{
  "encoder_arch": "pvt",
  "encoder_mlp_ratio": 2,
  "encoder_depths": [2, 4, 2],
  "decoder_activation": "silu",
  "levels": 7,
  "momentum": 0.9,
  "nesterov": true,
  "orthogonalizer": "newton_schulz_5"
}
Rows from block 2 of the decoder of a small image FSQ autoencoder, named by matrix and row number. Rows with one number belong to one channel. Each number is 128 + 32 x the weight over its row's rms, rounded and kept within 0 to 255. All counts start at 0. Numbers have three digits each.
After each channel's rows are labels from the 100 images, of 14976, where the channel reaches its highest value: "top examples" is what is common among them. Only what is clearly more common there than usual is listed. The data: made-up road signs on poles.
# convs0: first 3x3 conv (decoder.decb.0.0.convs.0.weight, 192x192x3x3, each kernel summed), inputs 0-191
# convs1: second 3x3 conv (decoder.decb.0.0.convs.1.weight, 192x192x3x3, transposed, each kernel summed), outputs 0-191

convs0.50:132098120171123164120128142125115119104132098126106133130137060125141153148107088109104143135132160115161139108120131135134159115079076162094150144131108122090131158134141142128159094098164127099142136097147107150000136116128127128145103129144138139108160127126120150135145141139119077135133139156134132139166128094106142158104140172134108135128146085112141124131140138108094121161165004111113106147129149130142129170136144086141010167189137118113120127132167150124116161139134133186123000120122132129122128139075090072106139143130124144123148106091108080133131144123152115139
convs1.50:146124091096092131137095072093114160103135107099141162086128086146116118146148166131124127098070091174141074136117143154107112128186144156118084089122134139114138099154123135099099161113129178128135094154119133095255110118113127146110127157109090149186085094160149089119134107108155165148145163072125137149112167127177121121123090110071158106146149176099117144151126110112193182116085089152138109051111091097146159121166135158109143076135167161127160143177141108114144106111148110046150255133110127126127158109134094177141151134111177107152060142230147146123092132159140136132
top examples: hexagon sign

convs0.20:138110156135098166132113139106135119122143135117163151132104040140143128115110131163090151134150104108144124150116131148127126125134128143169134130130123118107132146129147139135135117117145120105129142165121151129098110130125129124136134095120128107124140112138149121000126144084122162122151106113136113132185188013171145189136123146122133090125123070110110123153127113138147011126131173145149114088120133129108128117125098110118146114130117119142117136124116134108122106146141098117101102147127112131131124122022101155115121140125122144018099128123128122134145124095123151146
convs1.20:117148128135160106144118109134110132060112146119115092137104140139133137123145115143134127132114125121123141104132141124139136122084118106173115108128145124120118133120122158107127134140138132136134114158146088114130134124135148131105129142125150148126121135158110119077134129147127117100116126136105116135060000179160132098136136150138145165116124048134151146198141125155000000146128143105112125168111090129134118126143119091150082131141147134122122123136123143152120126108124141134132134119181123128131147124000153115128171105129130120149147150129129133110133130138121097134
top examples: pentagon sign

convs0.90:158124075145136172130098124128109131169179143146139149083093178121093120118144102117141114154121097177143127126132090079151130116174119135000150133111147140159151090147090117061157114194158089114052133136117121110136138132126128112126150153121155141155119127127169095138154166148137077139129115048156142124104036157076167126150110106159102118134151171125106081032133103139176140158181034157139088111157139097116113088132094142128120133108126169101146152152155187102145136191127146095113068122155146100103124113153143110157148080136106122127117116104145066115201147078135073132
convs1.90:124139140123065116148150107157151127146102124092129143148114133130129137128085184114140138101104137123151165144132124030150141135050119150106086128175135137142126139134132127169154157124107135144127135089120160105000139125141071108118107093128137119112092120085124135140121135138122224112142136136133159135130170098216143136137152135157148156127097087114156169211154163104050149124102181077148114146154162125168151144117173126127114154119088151144140104146069018101135130106110091180126134137130035171149139134148094134120093187155120117107133127141135149136086082138128218117
top examples: pentagon sign

convs0.126:114113132111113086077136089119090137059176103108123135096076123111109091103127152072158120107123167127099023107110150108165102137145101187127119134108136158117121081140151098192164124098136114070151179138132171119144130125138131111140131148132130096128108118128110098092194122104107094135152214088097132104128106102128076142134057116124040151148078125123038066134016110167100086152182153096143129130174073116092111139112159140141175177142127126104161179119084143150146148154145119102144145106092126078110120118137162088128131163121161098134041146108107150087126168156139122159
convs1.126:155102127185160145125127107119103139185092101140104146109145118155082094083104144091127144125161127127112147165121077185128113154110181101164097076054106133118100154084113154105074109109144129202119091131124079062086077175156076104115119067117101112073098125134102113120044114138154119094099097124178145105156134115118193136125131123103176115074180126103174175099255100075160132099106098148137146120078208141131186059108164159133094129072139140140128106071129122142116125137072077139113128139121116114080140113161130139129133136100132122129132149143134141161083147103116141150
top examples: white face

convs0.81:118096132164119091207088099124101120110135129107082094088096135199134027145130139132121070152179151139131171136147142123110118085114089052177144114154093112126095089113120137106138085100123132211122174075132148083146117138137158091100099140191147169125129089166155128101087113148129137126128104145072124093156155132034142129099120146102104087157097121139147049062045109109088137171123117125117123111156107127150136166178142085132141121134178184204197162124093109156037118114140170121108116133162109155155141099153134131118170130116121117136167110098145116126146150150166134169
convs1.81:133169132057133157117142088104191094124069109145194223155151155102173165131143088089113125123118147057087113120114162147117138147078180158124102107133127132120151151062135158177155141196100092133151094152164153154114132115108091166150139072124121161172138087153123101159129119100136152172127130072183116126135108120187095137172095081154145155161115085143183207109143140104147111105111148153122103145098104121074077150134091166093096120112113060087104077065172142144199113107111061116100144148120128099175125151124091107125146108116116166174091129096165142093104128092085147167
top examples: heart

convs0.115:152132103128104117125122132138136103109113134098105136165117000151147141159116146148093112114129133092146113126121115132119131096166153107066108147104087113154119151094132107144100130086149098109125140142110114118132115129121113170134149128151132123082111154126110122079086124100131104121131104127079135148108103171014129086138128117129125074147189029125166176083076136171020159076159156151131077145125116130150097157154129083118087110126100124114119155106116132154082099116182056169119049091164117137136117127040081173136113129137115125049096112147142108104085127092109106103
convs1.115:127118193140148127113093103127140137168139125198140129123124120095111115125150110083112167143180152117107191174143155123090137072125109133035142118093176133109126140154144128154081153175100101185118116169142120139119155122101140161087128062135157138119167140145146135218142117117144199108134125147153131106152146115145129190129107161107107169124113151101156156119173131032255063147132136103134197121119134148076157071114083110123132142125139135196114158107128090091134113153107174093127108141145129128140109142070084093116126159136129119227146137075125153106175125152113139134
top examples: circle sign

convs0.56:128112115112142166116131084129067086121133097149157122119068115145102105134122142092095105106061136105154095118088105114154085129145120092123097129124042127193112053108067124127154078143146107096110117130117175161144074157165124083150138140131146071121123113099151153109119156128157108162104166109133058097113104152072125086081168096098052167123140122126128073094134130121197061120106084158097140158143119066100144043128117057098097118146100090115159153108046105080065100118160135151111114063066112144124101095153154084095107128074110131125088169162115151122130114130114097132
convs1.56:105096162072114097115141143139110124131024122131130167116139191066119141117163169097165147144158069133087130129140150161106153138107136117149141152114037171070124135119156176150100083143139102164143119134196063102136151095106105184120078125151154145147108062186132131133113086117122162147134130114150145165167136128149121106119125075162180083140151111127126173143120086135138126132142195083142160119136147112106106195146141190094149148092106138169082132131209123193155088118168132092104133113151112085161133191184131117167161176142139123137179109072112100138165085102109099053
top examples: white rim; yellow rim; black face

convs0.62:119129180119160138143149124168098130161089141124132126094114140151165135143184131137115144099150143133155096146110118086082087095091140079031131155113072118164120108142121121137111099139125031100092152175137123120080151124134122108164127127105088111146122098146087100038120102197151118163109114146124138136220165159135137176113076132150112133098118097137118144159042081148197098111110119145142129118071103133175120188136101111118167086067132119101113133151155089133128118142114129175122112145075101151119133075000161165175134138130120159073128135154151115138107142118122171146
convs1.62:143115095139132101151133130101109138043178089107114121105108051104133112119098107120125116136116097139125150153111152124128139108187134105185125093141127136109132152143121155165139113080155136142142107133104135116167105142121125112115106161102169125133141123131148126103172128103081122149116125174176141125060053149059078118157144139097111102162112210158119134080187129123000166150125097115121186124109115155118168107109142138139105110147117141120107123098119157170155142077092148135165138150183130119104121168250039145082135101129153084165085122080098094112172095125116022133
top examples: pentagon sign

convs0.166:146157129147133130128095145082120151120084180119156075124118144088135106124152118102143076089117157118175091151121126125149092109183125181122112133138141145151132083110191113156144115172152112094162109101148215153000093124155164137128153108103126126130130115162136139165080135090133204145166103118120166129112162132031099129147160148124105138156129055125107122129135090139226182154160121116106088119158143144133093144121091147136121109096104120143110151118138151128099114146114133084084165131108144184119142141115121077141150116160144158243107152130143115152147142080144073129
convs1.166:091112124125142093089148134152121147158130150173121114126128178114150153126120121111124212121120160134147180107159118123135152129115159108132119134076149116097106091128108136089149162108149117146092115154167100098065139158105126098131104159140147141159143111100112116069142085102130130118119171130155138122088127113117157117150119134100111120141157184138103130088111148121000062172120158153116037127075118135098163098126155117117146138135165123092150111112128126094146130119097122134168034126136107116117150134171178138114134123136124136000159120102129141177140143135121140165
top examples: hexagon sign

convs0.12:061102192181111156132121092162091102112128109060098084131080109123169180076109115126156170143172081186154067158110117046087115059138081145129178162134192120104129111087125151085154147114079144141121125166114122104151097099095114126149115118090083155150118155133146161141162136151109120145151124184129100124119147134168079151115154107142140056147140175159096101059126127171130047108165118146133165119101121130102153119131210168141076119144092095151150137157075085186077097103086077138083156166126165139118108100158120123127133160125141129122107176132170109154197126126078117131
convs1.12:180151097125138069143122155078150114155099093159122188124141176115108065114102128075088135109096126084100196102096183146130127178157195120144098111129115122113131089060089122177142141128158166157114154050150108108138125140158137108087123130127137130082179088109122079120123092095107124167090156105109181130107097138123122079090112150134107141092061077098168105125102143061142148134137125109113096062130131142139075163145053110114164113093129110130106101090161194109168184145092162113116109140123083102093147118093074091134106083071156093113155061078094083137054115132147127149
top examples: white face

convs0.67:162063180113153093087155116099160146109101145125096041134094092177087152139127126194147184184086132135114154131116110107127114157140120096119131105141064125143099143131152133091134151121141085088091176120120208150085144155112113109102104088152027143120121142163138124104107101166137158177113086160107118139131062120127181146175123150120087187120104179114145132054113105115199157113106092126183115152125115081097119143052099125150118159135105114099083151108155178141069159116104155140105204123165108105165182192120109147099099111151088150116143096174111152115189145109105130148
convs1.67:100144079171128127125100107085127150168091138082136155116152129110154080105059109076152084072149107117135124149132162176129163082133143123165098115143116139120136209170146134147077064125143169185131118122161069086163107131234130102149117177115047103114084137103075135155197139105145117121145165134161136137105128108086137076124135090142181121131144116091134124151167150100071127149106116142122125107145127169135149091127191107123139051120096113171150108161166058104105101147121144079135123125175109118093082124135123099184114138079146147122151177106170090143049143189067120124
top examples: white rim

convs0.64:123085191120116117054112084107082090122127163128122155064114124127140096112155128084169137048136098130141045119145039156141136115174152124139100158128133078041114063152139156119112093107113108116116118115125113124123121115095201120123121117153113159170109049142126122144100127099090150123193130124168117105092114132119120137202113131155161137131106120115148113052087098096133134168146133102121122133147132040124126123154141192104129091084147130120149123137000149114134120143128115148140114083123119069092132088111141145116123175077113051128070117150116112143137125125207132151
convs1.64:161155126193115149139165126128130028123165114152124107154160100085143140154107138115157088189095156132249132121099148121111110151078149125129131065113205114136129145104134069136102147163132131102130123079113137147142148141111117171120124081117163095127122152123138123142134154176158099167091116133080121148131127110094079161127127120121111116140132147088120188104086126126122110136146115080145147156146099191144082095131163064128114225134116130030139211115063131142142152142145156089107134218131158187121148059121095095144134134159069128107181116121087122079100141120115137156
top examples: white face; black rim

convs0.60:094063129171120098126071097182099164068146121131177194095079083136127132077136110060114115116123153109081135081077187096110145103091111180165153144080100121109119148130110150096090061085147108124131134080125124105139142132124121166147107145148093144149138100175095145096084097109096073146118133156118179179099084108097125089080121143093127116139047089122086171064102069126089126143151119081135112102174140136069141161049093123095141189098122156119085073158170156089124103184169123137103147121118096134094124087057121112103110129116139099130172125154095099138138117135096113088
convs1.60:146178105103130143122110129104122078192173122160120098177110104141112136099110095169079109139086183148150146132159096116140061122158069158105174083127191108109147088133107111116151120150091114174143138147105141152093153152133172144148114108179121116148168127064143093118107178143170160131130065152108022132150148178096181184147127115194146152146202187114148062189094144126150140122102107181122154108113132121164146103192100099147145059117124122140113149108100137144146127143159131169117119152097098129164139108137105126113137132127104114128115089097175127122075158122204084234
top examples: triangle sign; black rim

convs0.68:110054083018132152097144145169100139149132161107125105113118091106098114098136145090124123039109174158119121138161116117059084071144124088144137170055106116084153103128171115114141075109096121166074137104144114057076118137113115199112096120132135158150104096169109104134084121158136169168084108134086063131122077106050158162123073145148109143152092171042105151137087118059128092129088094156149111099112082122115172101107124141137121114040127118146168115131077094084137154151098102135101118099141123115101136115099115170127170104131162112143146123129136086114102118125126137169
convs1.68:167169172190157114173133131080152116084153134142142130116112136194114078122150153114129092171160146153099109126079087178167199150098141142129167108160075117113176116174112089123140129178132116092131084113108104152154110162155156095157222160164139080153102096129098096095198077089132139094145097099117127098163152163160106145118154142139161106095104117149161157083120115187111151170164187074135107210117137152140101183129127138111125106147114126184104112174165149118144115140122167072191127172111143110218138126133151072132099112100146101100064113072100119155180132169145143124
top examples: struck through; white rim

convs0.40:159087128083131155173130163160098105103150131138114145159085148177163102150083159153142126086155038169149146141115031106094109180146112145092137135161091143148142134138091149053161084130147117133043103135135067156102168158141118085133069133151064102058129113114133132125108138145109145144143149120185108047124175074187158209135144187144103083084110090168167158132147091217124125122053115135161137116147140107072115140152132118134107138124092164170131161118125125144126102103082079132111072102156113130121168105151136147127149148133125153119068110093099130124135088152125101142
convs1.40:164133144140145110145101097058107103111118096161147183156138132131173131148168152108069163099142088130130137139106145148096141082116136152127118099165119080110127136090139080169124171112101210151148141068150121100158079112168142158143225089097110093107103144110105094101119109095166117100094107079102145157138086123030097021153104105105128137184094130107097086110090131050155147145138126149150162182120110121144106091131146079168154090134142114100180117117132150083166180151118108097078185140147138139167142139048100083139127127117129087150189094142083094130111084123157102120
top examples: black face

convs0.22:195132072059183120125106099136129083164100162103075088087095136142149110117129092172117086132144157151105081130136080083147120114095111097007143140107086110152137112122125110185111126166176130108184143170135189116123141136123133133103172145095092129087094087140145145152131147164098088149141160137107114134126101088072138086176111145148137093157138120149111117018084107117139121098113082125081132116117128057125083163144178080140141069127115126113100166151060120140094179097125102146165115107080161142134099123123118057106071121093089122092116082114106117104120121144175062126
convs1.22:114148159146098161124187127138077149102208112132155130169165144102117125109132187124123206127149128138154158116120154156125120119159166190167088167143154158119125127163157167099176128091094180143106105146135093174073109122114069106172076141179124153142137129123093091204145122126122172129089123132147157167172109148172126177088094130115105132144128153131124149194134129190162198209144174133162140101176182134132178142083098147159126144189153128121141133157191106178142100180079161146122133111131106106193143183191173147146120110152132131116155143195106142153166107106093172102
top examples: white rim; struck through

convs0.118:140141133000111096169110103127133098112170172124128147129116120160171008094141113103170108071154110126112124162120117105133109063145144170114119130095136107120150162138123106114151133072141127159124110049150123078121145124161132146117085112106130131116090136118140166125128095198144139149129138097100111164094115138077080125105165120171143118165119121155163126056092116142127103134134111165138094103089072131139104166167127073120145092042157109095171114117000102131074158126109119132124144154139064131146144114136141121101108142112135122137120136113140079079106137146153120127
convs1.118:080126141255141102099098151081111165154119123125134103154092141129093097164115118156123156108101135168181115125135089095178153247074121106116152135142119117097141076163071092127117141139136115075158145166110149061119147122098131082138221116130090150175159111131127105113112155112098147133092155128140130146140143113061114111150073146102069128122129136106097110158116135133129139160118124109134156173110143118122158101137149121136147126142108134026128153075081155139115085135161082114161111127067145101103125149120126142090121162105089094126122106138126174151121141120139108141
top examples: heart; white face

convs0.65:132119168096143144184127100121106150110055122131110157101156178139128113158176071115103133142100108043139132122087121104166157167150112126149113050131149078076078151134142126111132105109106089107189164117140058154240121114129164115098084081186189105145069108134041107105112164174105107130127140174089113083145081112054105100123112124135173127115099104147141135162152094107130140147121116098134089123128117096139114169167067091104112130087112133195133151120114144125048109095124143063128138094133149103075154096080118106188128099116108158147123094163155151102136117101107155115
convs1.65:115135080140129124106123147144141105150170059089127094145124120125123126114082181162141060134145171117151164102165092157089141113120119144146109129114097117137151095082115121163115167130130153124082147174156225096000161137095109153165127098105069161106133112124145116122130093115100122121125135128153127148136217131171165127111149138073108189173123159084141196141072141134124129127135196118103183148098133152047156100079203149180124091125147147086152120116129120102193165157103137128116068121133116144141113149138126136079103149096098133080125100136080147153135136123141123124
top examples: struck through

convs0.57:109115144000137131181093110099107067158148157096137117122139137057087121090130119090127116131151083112153132126100109124131156082138032160177125094152182145176137129120114099132074162129126143028094102143162105140173156137096051138116142156076137171135202127067121135111105087103145136111079089139163103121152115081126151128148122088130115115093160124076148104111134069137128126061111119100153143109139124148092144113064153160144082135040108110158144168155113122134115140100154073132122115138126106159151138138116138085088133077163126153114063148125105136106101089105123120106
convs1.57:128136188217114118094163161078091131130129109183093199150106139206179089127135122141147152103142119135131075109123149103123130165148164102117098189131098134118095103106117141123225104149158110113129133097127086105102175075123153109108098081146140114094054065162101053124132111104102099114082137110116162090119111156116107028127154150091142124195110092164112070162113163110125134166135140169087162078060102079131090172129112154131148094137144120099110097077075135135098092171133119111155111086154153134143119123106119152098128119113146131109077121102161129196182093152157143146
top examples: struck through; white rim

convs0.140:045127134123130100090102133109161116098082135128071082156111132093102144137127124055168147140092134021126099168176113080089118171131135141156135106090123141138141097104126131142127155101171187108172099108101188111053161096141099142096118102138092085164139130131081080166171148088137091120130170113088154137090136108074209118103148175134132079142162136147151114087149124106148161136194185086108096140145116118140122125150161142114104109115108108099153145145130142144121187091113064112107132134072098075146105123087086075140085134156121090099151096087087186128138177095093051100
convs1.140:174161094114155185138127083144146115095145135163188158116146127154133177099134147174085091165188135196174173148101123160098112089138092192097183125119151090118145145139152096112125149158165091096136121178097058136161067180110154174132129158115120120176095131106174112070133101138173126134108106167117116089132100144098143129191119105159094165128122167102157154113129094110137071144135088114146141174173160106157134152065095134103132169173126114176142126103097094128090114149122083114161132165161186172167144128119219220156121110108134141174091098140093107096102101124176179172
top examples: triangle sign; black face

convs0.92:116055076170106142091140092113092090165104129128090156124117152091100110141139129174098115147145146145101131135148073125110114162102122122019103091132108132101092091074131125100153133151143106115127170046125129134132106151143122152129108086177117216171110110158115163087115184150139067132134100116087113146096118079161104121164132162109144103120126039132128161166112124096098044122100123142155167082151101093157091162152109120135104122154141140157110128097165146125082100156132150143117042102088076121080132075000167110108116147144151118110120140080129101175125109088139156141
convs1.92:086148141103195146158109168147155149078186143169165051123073154159139089133126112126143141126136116113103167148078133129154105158132142123075171112110137158095161135135082150221121105134082170167111113191150036140166139143105148114086133159102147118110145144162214134157120125144137136120152143124188156110176141160171147126100095117057150139139130108138163120098202113137153103090157128172144095187140103173061165127142086094132103162115110099142153119122138118140157113100120079109148136148158131169145140153066094184141139168098108218139155156131140105150108117191061092084
top examples: hexagon sign

convs0.154:134122090150113098136098126138143087137114140145148137147079061091138154156109115110133073098140140137153123085191084039115164126169107125132143130127150080118164118119115078122131120061169141097150138138105119105107124139110116101153111099178090118096088137132135125124091109103150160109121122133135125189112105056097132129127160108139178103106109126124151132079030135161130062111083103066128112147150079145128095203158129136153119101177107120174143101056048129083134147161137135131119055147177074080174184056081129101130132106063084195157072097122101111105164102123139109147
convs1.154:085111203108185142135175174115100150131124132168095089126176158140100043125174141121141219135108120136077095165117085206120065094145115108103099080093089153129110113137146149161133166135165103120099145135108123189134105097201121127092204171086126132143132204114084103161141164134121106092112137099131162076110153175160145137151095103089105109126127097096116096170171105093124161131174134139137150118135158111150157063101178148143171165118184127069128108126133176142072134097123109137152180124115140141116150196137107186116139183187110099098137148156116152171121122155120147172
top examples: triangle sign; white face; yellow face

convs0.88:125135092099113117103137133149131127134058107082162110152195148101133255130094133076099133135096112111095104146159104119106113182076135096156107132096133124128142126133132144126098136156107073115106121133143076099119131138144124124118128147133104062152146132147109075125155125072138088113125195132125184121128044182110174054139122115095114109147103138113108087173090112128136133147123140162086110114168154086101149075089116157100111143140142149231060124152182149156149057135168080093107100083143132137120103133153130074156116158097090155164102115134115178062136126094082106057
convs1.88:192121169203180163100145089082107145111140128144146125125075163149124059114145129111155124131116159148141130109132140139123112150168151126132060136174155138095166198134124127127139160076146129114160163130082116110139114103125116127188167113132075181130124164140142151165099134138118164100100089127146128143119157089156110150118100146139128116113134146128172205080127120156088109132074134085184142165074116146131115201136160052132141113175117117000175118058069127134088116125135056136073116177144148106189173144099142152122136127177129092099136197168121125171144127147145142114
top examples: black face; heart

convs0.26:078136161127131101142156150142146133133114194113145111098127143152116124151163123181136139124150195113112114135152000119136115108127125154157105129132037103206128062131158111153135140156106149099122107140144167093139177147152136147151115131143078119110135091094128153155083146192148141128086113138153107153120145089108130116122109147126129113117160119127116078081123096169094130119126169086175160108117127036110114149119149090128137084123133174088152114129075123131026169157088123129074169072091171160111181140120163119170061130170083139130145064141068110073138112113100146114
convs1.26:122135087062139163101156152097091142130112082128104129151134121124119119132097153144110104145155074104113190136051146139159161143160141087111175131235079130143138142117108178128079107155071116138115114116171143218119066118146102101084074088109061146127183099164100116103228124081118131134154149158147170121167121171131148119123134125126111130162129134092132141153187145050146168137140155192162115158133169133146118131123134169142109153149126103152163104112153121127205061151110108176217099080169112102153118141161089118114130103148140112088139110098121160091127070127122102166
top examples: white rim; square sign; pink rim

convs0.79:156160130147128128074125111119116165137143127134165132119095000090117116109129106105095095170106109117137142152127133184132102107155091150154144125103148108146116133120105124117126142118141043115132111147152154119122132112143107162161098097111143139124143094133107152083154132109161119147135122069088122078155136083000113078134112147103144128134083042144124125072172110111004059154152074130138120124144126116140087148154056165114000137114115163129113134126163157125101140129083130164108080114136115090143140108105143116138131101108121113139114111117143110141149150130076118142
convs1.79:163119127138149152192079125133125114166117112114100101145179165122101112132097125127109128055136101064168139121121134073168157170077134121095115148169144141153154138147140117130132115142102158081123107101137114137046112139122122135088108157163093102111136165140122124181098145103151078140103118168152129174159135111125112138140140136161112145132214105140113119119063120194255145130150214150148144132125115109158152116142177117131109128142141162115144159144093084109163114112157190146152015146133137168149110160069088131162080151121153122076134100054108135139135137130165122127
top examples: circle sign; triangle sign

convs0.98:144147161126176119146128079121136135130155127095082136113120156092139073134194107124172141159163153106144126155199068152132125126141120139147166100135130086085144110108142117227175122102114085080130141101146110133104149123106145102157101126104149163154143157139143167159105173136117109122129141141089107139175129138060154166191105131077102115213169135111167080060053161110091106114129097103137086095114085115092069178097123164140173074148160190144104221155063065140076142121101092141109117138138083118166113121129117081173098111103129101153116108132149080092087165132076137147
convs1.98:106104074150077176142153075097144156115119133129168095143093098200143109177122127148163030095130106110112073156118117131117094137136125168080117160160154108145083167126134094066157100155126105133137135214094110110144071108110098128125241179157058079187096141133120106129152119151171164134150114091147130127086112110082089097123101093166119144126114115151114153083185126136148103122112132098122146109161133160151165078102134167132114103142082112086133044121160116131124101101083107106094128139159128155104096164105169193115178122111090143142125185130111188166138113137177113063
top examples: white face

convs0.178:090101108125151205130148104102070104125095130088101165119078108137108153124115100150104143119158174092140123147105154076107086110134097148097109147122153140144109165183104113092125114177121085141133119122141111062108122118135085179094100159124163080157103080073124134139125130184133120108084167123110119074072112124090126126103116088122109126135113138137154140080159164097137121170095099122197171097145159089125136157110166119139147146136075104071117096119105112190153101148071078012102130082074142096108157062091139118174203099135171122091122153071125117139164106147117021100
convs1.178:093158084152071071126129108129166097134166078128168157124166139093114114113181157114120113150169072114089159144103090152148119146146109113125151142084088121098176047084164101145155173128137210121148122163139131143120128142126117071139142146125255120171100142141167129071145138113112161127156129111099094145163139116090129116104124129148097171095120096134107146133112128172126143102191149138147059141149106135118169124144132137082100136092156158159125174100100133086111147120149140196126136140150101117114148169126091168074087114107134136143139051165126095096151117095121155174
top examples: struck through; black face; white rim

convs0.84:115150083119104110138090073125145128163182145156158115161071126110128110130162139096148143178122149075108070111148119125027105122157115152099121129110147078172123121109107136088131103128137106122094143029153148104132148126095128119104158093088156141181111127105101109107066081130160166111159132110111145165169085132082107138142131160143141126150201121066123123100072099138112146152139156203114175032157128110110099138080073065104071078143080173081135099109091150123170084138156120143081136111141151124166154080113171116145112165108096061137115113057079097137090113109120110108
convs1.84:054139134130140095130101159095126195110069138138114131073139120152098126068171147120143139108118135127096135144146102121129169096094123101116109112119006112102117122151130103138121116167107137114158103123109111140138158097157103072116188131108155073104086163178117097147208190135112131081145129135112122142049113072171104048133151119069109125128106115115107067099167121109116124099157141063131099195128161059146165171141165141125127142100095098135088117162105131088051144097172164086184136097091164119108124159115126172108150115127200171144177165142120105145176130114128151092
top examples: white rim; black face

convs0.25:100132098119150162121077116140158117092161136150143135109130115111095120146146124085134165137156107120097064060146159127079126095100105115105103116154139141112071149108196150132158146148165156138072113133181122119116099161170097091101071099132095121142112080142100136096162092126129112123134083108072131114110107126141177136069111130142134081131120113130113252132114082115185132166058160083122114119147106191115113132093160093134094152116123211091151197154111110145181112088127126067112047121129142135108116154124151092206119106134174152099088142086093205116125153059098164088
convs1.25:041136130100120092101168154141052112114114120113124146159117133072184103132104077129177105175111145135110152163116113168163140109054138096135131111075125150153165142120163152098122129141173096076136143120100101060137205156092158145105159126108255114100130177109141173121133122142121152077130159122105156098140116115131144148154119104124104151095090104096094060159152152157115099118140092139112164125126133096109123169175087125105122134068094089173148062076122146120117137115122137139150130177162107139074146149094142153153086163130094119144068093154146141134146114198172098156
top examples: struck through

convs0.142:093158178163125163152112142165195148115129080193134201103121116082134100158158102096230159183140144076124151121137134150065112153133099136086178112125049137083102105135136102103132142124139056116120176082105110103069136115138092141134110139091134121198107095136143128099118140131096179160136099116106133155134079107094049076157132114109119118152117136138143135121077082074163101125164132132091126128159142151152119140121116072144096088126066111163137150194129143073158155146162033165093136124178126078139135156107100150155107110151121114101110135158069120081161145066138154107
convs1.142:133121051121113140119106130136139094196123158118090139145082118169112137099118149133074089126087144146134142171135076120076149102171096151114088160115152103125140115107140194188136052177184122103064096161127123128132165176104162179129117073132146155124104140139138077135103122086146131096124161190123081107117149160129195119137124071173175118167132103135142147113165122174101134143150133170106151100115098108082123200152139150114124117114136124102142130072137129131140056076168113145132094170084119165079124053198154150148174122040059167171117135155131157169111136137121057121
top examples: white face

convs0.1:133133159125138125137129065076115145059116135162121124137149154098113158159086081082168083121095074070183167139080147119117092168156099128024154132116110114122083116135141098150134089073189019131120112147084121166081087130085134151137104135088115149138171126114106135094024118123135140180143126157148150147083148068104077107130109105094114071126078155141153155060138135122089146115121103127121052104149117132144105107062112095134151119149121130091095116147052119103113165108115157148152154160113128090153143086070148141139171136090159115153102140083128130084086141144100113145
convs1.1:140094190130096148136122192172104086158129106113126199127133088119116141140146196146178155142117165176155109157204177137105135088129143118131120164103166154068119127144152155111119142145089140115135185113135187079187183142138091137099132116166174111084067132113181111077186136171162131129164122108123102153137082197109115181117069185137125153121146107096133096169069172118091162139150131137140135093074081160079153138198159160100066174110136148110126151104170068155150123149108126104117193139123133132150095114179116116161104114138150178143152118161063104141120118134153067147
top examples: hexagon sign; black rim

convs0.106:103157095121062083098104134153134124144097072104134076142057132150000074149138079097165134132121089041077110117190142099141168179087187091080118163117095129160135147139126113118140157139145100089173121087081141124101137132101127100109120112106168075120113162078090118104149100086108117096130107121089142136124062113143105093073121155064085091143107193177110137144167147114169146127151090160126112126146124140105124105114184102123055129154077173181103136090139132107159102141107153153120084127122103119067104116140111120144150119095147106076139133082131098105139140095078085123
convs1.106:110065147004154131099131110130130101102166140153125152104125162122199137137124119162114062137067136156139103129096092117157099089137096151126150099064144105119130093105152142146054123085121105198109130127088130121177127149144175196181120075180154148109173100130148131161085150113114142141069138108173117105159156155132132147178133155121125162173154061097144158099081106118097104076101114169083124151101141077178098125103142141114165120134131108075140121106127143171153124089124125075115155080066092135133133064064078120108134148119105114177134119116105103131071136155194137192
top examples: triangle sign; black face